{"encoder_arch": "poolformer", "model": "contrastive image-text model", "dataset": "drawn small creatures on textured ground", "train_examples": 203450, "image_size": 64, "crop_scale_min": 1, "horizontal_flip": true, "tokenizer": "word", "vocab_size": 35, "loss": "sigmoid", "embed_dim": 128, "encoder_norm": "layernorm_no_bias", "encoder_norm_position": "pre", "encoder_activation": "swiglu", "encoder_mlp_ratio": 2.67, "encoder_parallel_block": false, "encoder_inner_norm": false, "encoder_patch_size": [4, 4], "encoder_conv_stem": false, "encoder_depths": [5, 5, 5], "encoder_widths": [80, 160, 320], "text_encoder_causal": true, "text_encoder_width": 128, "text_encoder_layers": 10, "text_encoder_norm": "rmsnorm", "text_encoder_norm_position": "pre", "text_encoder_activation": "squared_relu", "text_encoder_mlp_ratio": 4, "text_encoder_head_dim": 48, "text_encoder_fused_qkv": true, "text_encoder_bias": "none", "text_encoder_qk_norm": false, "text_encoder_parallel_block": false, "text_encoder_dropout": 0.1, "text_encoder_inner_norm": false, "text_encoder_positions": "learned", "init": "lecun_normal", "residual_init": "none", "optimizer": "soap", "beta2": 0.95, "lr": 0.0016, "beta1": 0.9, "shampoo_beta": 0.95, "eps": 1e-08, "precondition_frequency": 32, "max_precond_dim": 1024, "one_sided": false, "adamw_lr_other_params": 0.0013, "grad_clip": 5.0, "magnitude_pruning": 0.5, "steps": 15300, "batch_size": 256, "epochs": 19.3, "lr_schedule": "cosine", "final_lr_fraction": 0.01, "warmup_steps": 760, "weight_decay": 0.1, "adamw_weight_decay_other_params": 0.01}
Rows from block 7 of the text encoder, named by matrix and row number. Rows with one number belong to one attention dimension. Each number is 128 + 24 x the weight over the matrix's rms, rounded and kept within 0 to 255. All counts start at 0. Numbers have three digits each.
# q: attention query, key and value (stacked) (text_encoder.blocks.7.attn.qkv.weight, 288x128, the q third), inputs 0-127
# k: attention query, key and value (stacked) (text_encoder.blocks.7.attn.qkv.weight, 288x128, the k third), inputs 0-127
q.86:102128128128128119128128096128188102128128093128128104128128141140095128157150128166128128128140174128128128123119152128128149128110161128091109149128128201110089103146161160128092128128079124101170128128128128128128128128128139102084135146128153152083128105108155108128128109128154189128193138128128128150167101151128128103128128128124128128115094078098128128128106179128156128128128
k.86:128114127136128151137102128128090128143123128190128119128082128128135102128163119095128161137128140110128148128109128128128098128132104164128155090128147096128128107128128128105154181160128128143128128128128128134124128128128128145128179128149116111128104128147081128115128128155128161103168128128128128128090110128128128173128146082150128128149128128128128182128128090128092177099128
q.87:128107128153072128128147090128116122160097134144128128128143142128128149128103076105128128128153128128139128128128124128111128128161128095128138158128128128096090128167160128128183106128128128076128129107119103128128089128180128123116112063128128128113128128138111091144161085161128128128142111128140160128109079162128114128150128119128128139155101185078102128128121128128128162092147
k.87:167097108119178128128106134103107128128128128128158128128077093110178128128128110155141128164107128128129128156128181128118128128128128161143160128128167128154128128131167128163064128082121143145128161144154128124128159128068101128154178137128128114099128103175128128128128128068128121128146107128089128128118175128128128103098090076096128128166128074128128129074147137083107091114128
q.88:154146170157109155128128128099128128155128168128128128128159073128128128128143100128146128118127148198181089115128169128137128128091128128135165128128101098128128118128128128051100104116128128128179128103067128128128168160128128174109087128164128128098128128099163128108128100128128139087130128169128128147128128155128115128128128148128153140165128128115185128128127128128063128112107
k.88:128098128128128104094128145128128128128128128157156096163073128168128128154128093128128128128091128077128147128128128156123137172128128105128128099144177159128128162128171186128149164169128078151128128100139128128167095128109101128141155190128085128164128078128128128128129128128167106156128128128111128110128146128145142128128148128128138119128135112128111173129128128128128104088128
q.89:136111117124087128171128112128129141161117128078124128105128139143128161128112094128153128128128128167128088128087095128104128128128133150137128128184128128083151128128128128128128128128111164104160128139102128128105134065128094128128128128094143162128148087128152184128153081128178128146128095128149182128128128151128088128128128153128140168128075159162128128128117128169128128128128
k.89:190128128128128155077128112147128128147110168187098128146128128096120084128128128128128109128081128128116181128097128128128128128148128107128142088128128087155110128164152119128104128128128128140128128128147128128128140151128138142128128128147118085143128131128128086128061128137128128091155147128099160169128182128128128128128128110141086162128128079090080205128128128128095108155089
q.90:086128128128100128070147128128128128128128124105128100128148091128128139128128128128128145128169128170178144080162128128128128096128128128156148101154122128128128128128099140128139162128128067128128153105128169156128128147087128128162128165128098173128128177081128128128128128128103092128128128128128169128128095128128128157128147128157160128112058165107128128128128179102128085128168
k.90:187088150133117108147075128143157128118128148162128156169082128159128128128128107128128128082128111088128107128071156128128128128128128156128128128128207128128162128136061128121115122150128128128128105081169090128080175120102128128171128128128091111128128128128128128128128162128128128128162128117128128128128128128114128137128099128074128128128128088128128216128128128189128139070128
q.91:128128143128128128128206128128128084120128128128128155128128132128128128167128112128107128133141160128128128128128128128105151166140156118128128128156093099128128173128157128128128186144128099128105137137189128125128100128100113128096128128128128154128137193177143128112123128128128128161128128175128128128119153173128128128128121151152128128128128128121128128093098165128162113156126
k.91:187098128128128128118050128128106128128101128168128128106128139142128143155137098128128128178139128128128128128128128193128128128128134128128128128128128128128130128063066130055071100137192128128128100154127084084128147094128128128128191128128128128107128128128165128128088128128128128072128116110128165128077107128128069128128128114128084128166128128128081128128144086148128131128128
q.92:128128128128122128082126118128128128128052128128169186084128114122128126128149139128128106128092084105121162113145146094128128128101128180128187090137101128113150108128128128128208128128128128066104165084071128128087128128128128128151128086128116088128086150088128128075128128128128153096082128103128128128128148119113095128128128151128151128128111128086173111128128128128069083169105
k.92:128128128153128098128142152162162128128096128128128063155110128128138128128128128128128143128149146137128092128128108111147168117128128128128082128143173127128109128150128161128128171128128101119102128114132084128128151128097124128175084128128099128128187060128086090128128070092140128095114128128096128128094106128151146128128128128128085128128128057168113217099128160169128128132155
q.93:128128073109128142152137128128128084171128128128128129128128128128128104171128128166147128124128128172188137128128128128154100095128128128128050128090128128143149137082095128128118128087151106153162093118128187128114128128128141078128073128128147128133094128128128077128128128128138128128088175128165128080148081128128128085089128128113137084128128128128140128128128128128123080116159
k.93:076128150128128094174128084128128128088114128128100136128128128166128128112128128142122128128172078101128132128128157128128128128133128128093128101128128176112128132172162128128180128128081128128128128128128128128111128162128122164110080163128128211128153128128128180091128128128128128204128128128128098089128128099134190128059128165163166128091128128128150128128128128080128128128151
q.94:128128128128161128108059128128128093128126135160128128099138150128156128104097128087083172158087094128095128087146150128147128143080151102162121128165128128128141128178161128129164151107077146119148128128128066128128053160146105128128128155143082128128128128128128129128128083128108128193152155133122126128079159128128128128094128181149128128128118128128159128128143128121128128161128
k.94:128109128128075127128163159080128138128128101128128176128174128091128118128128114128136128115196143128128128128078106096095128169128128152128128128128128088128128128128101159128079128128162091153126128128050166128128128074128128128097178051128107128095155146105157128166099118120164128128128069167108128128224157128128128176109149128128111129154128128128115128128162128128128101128128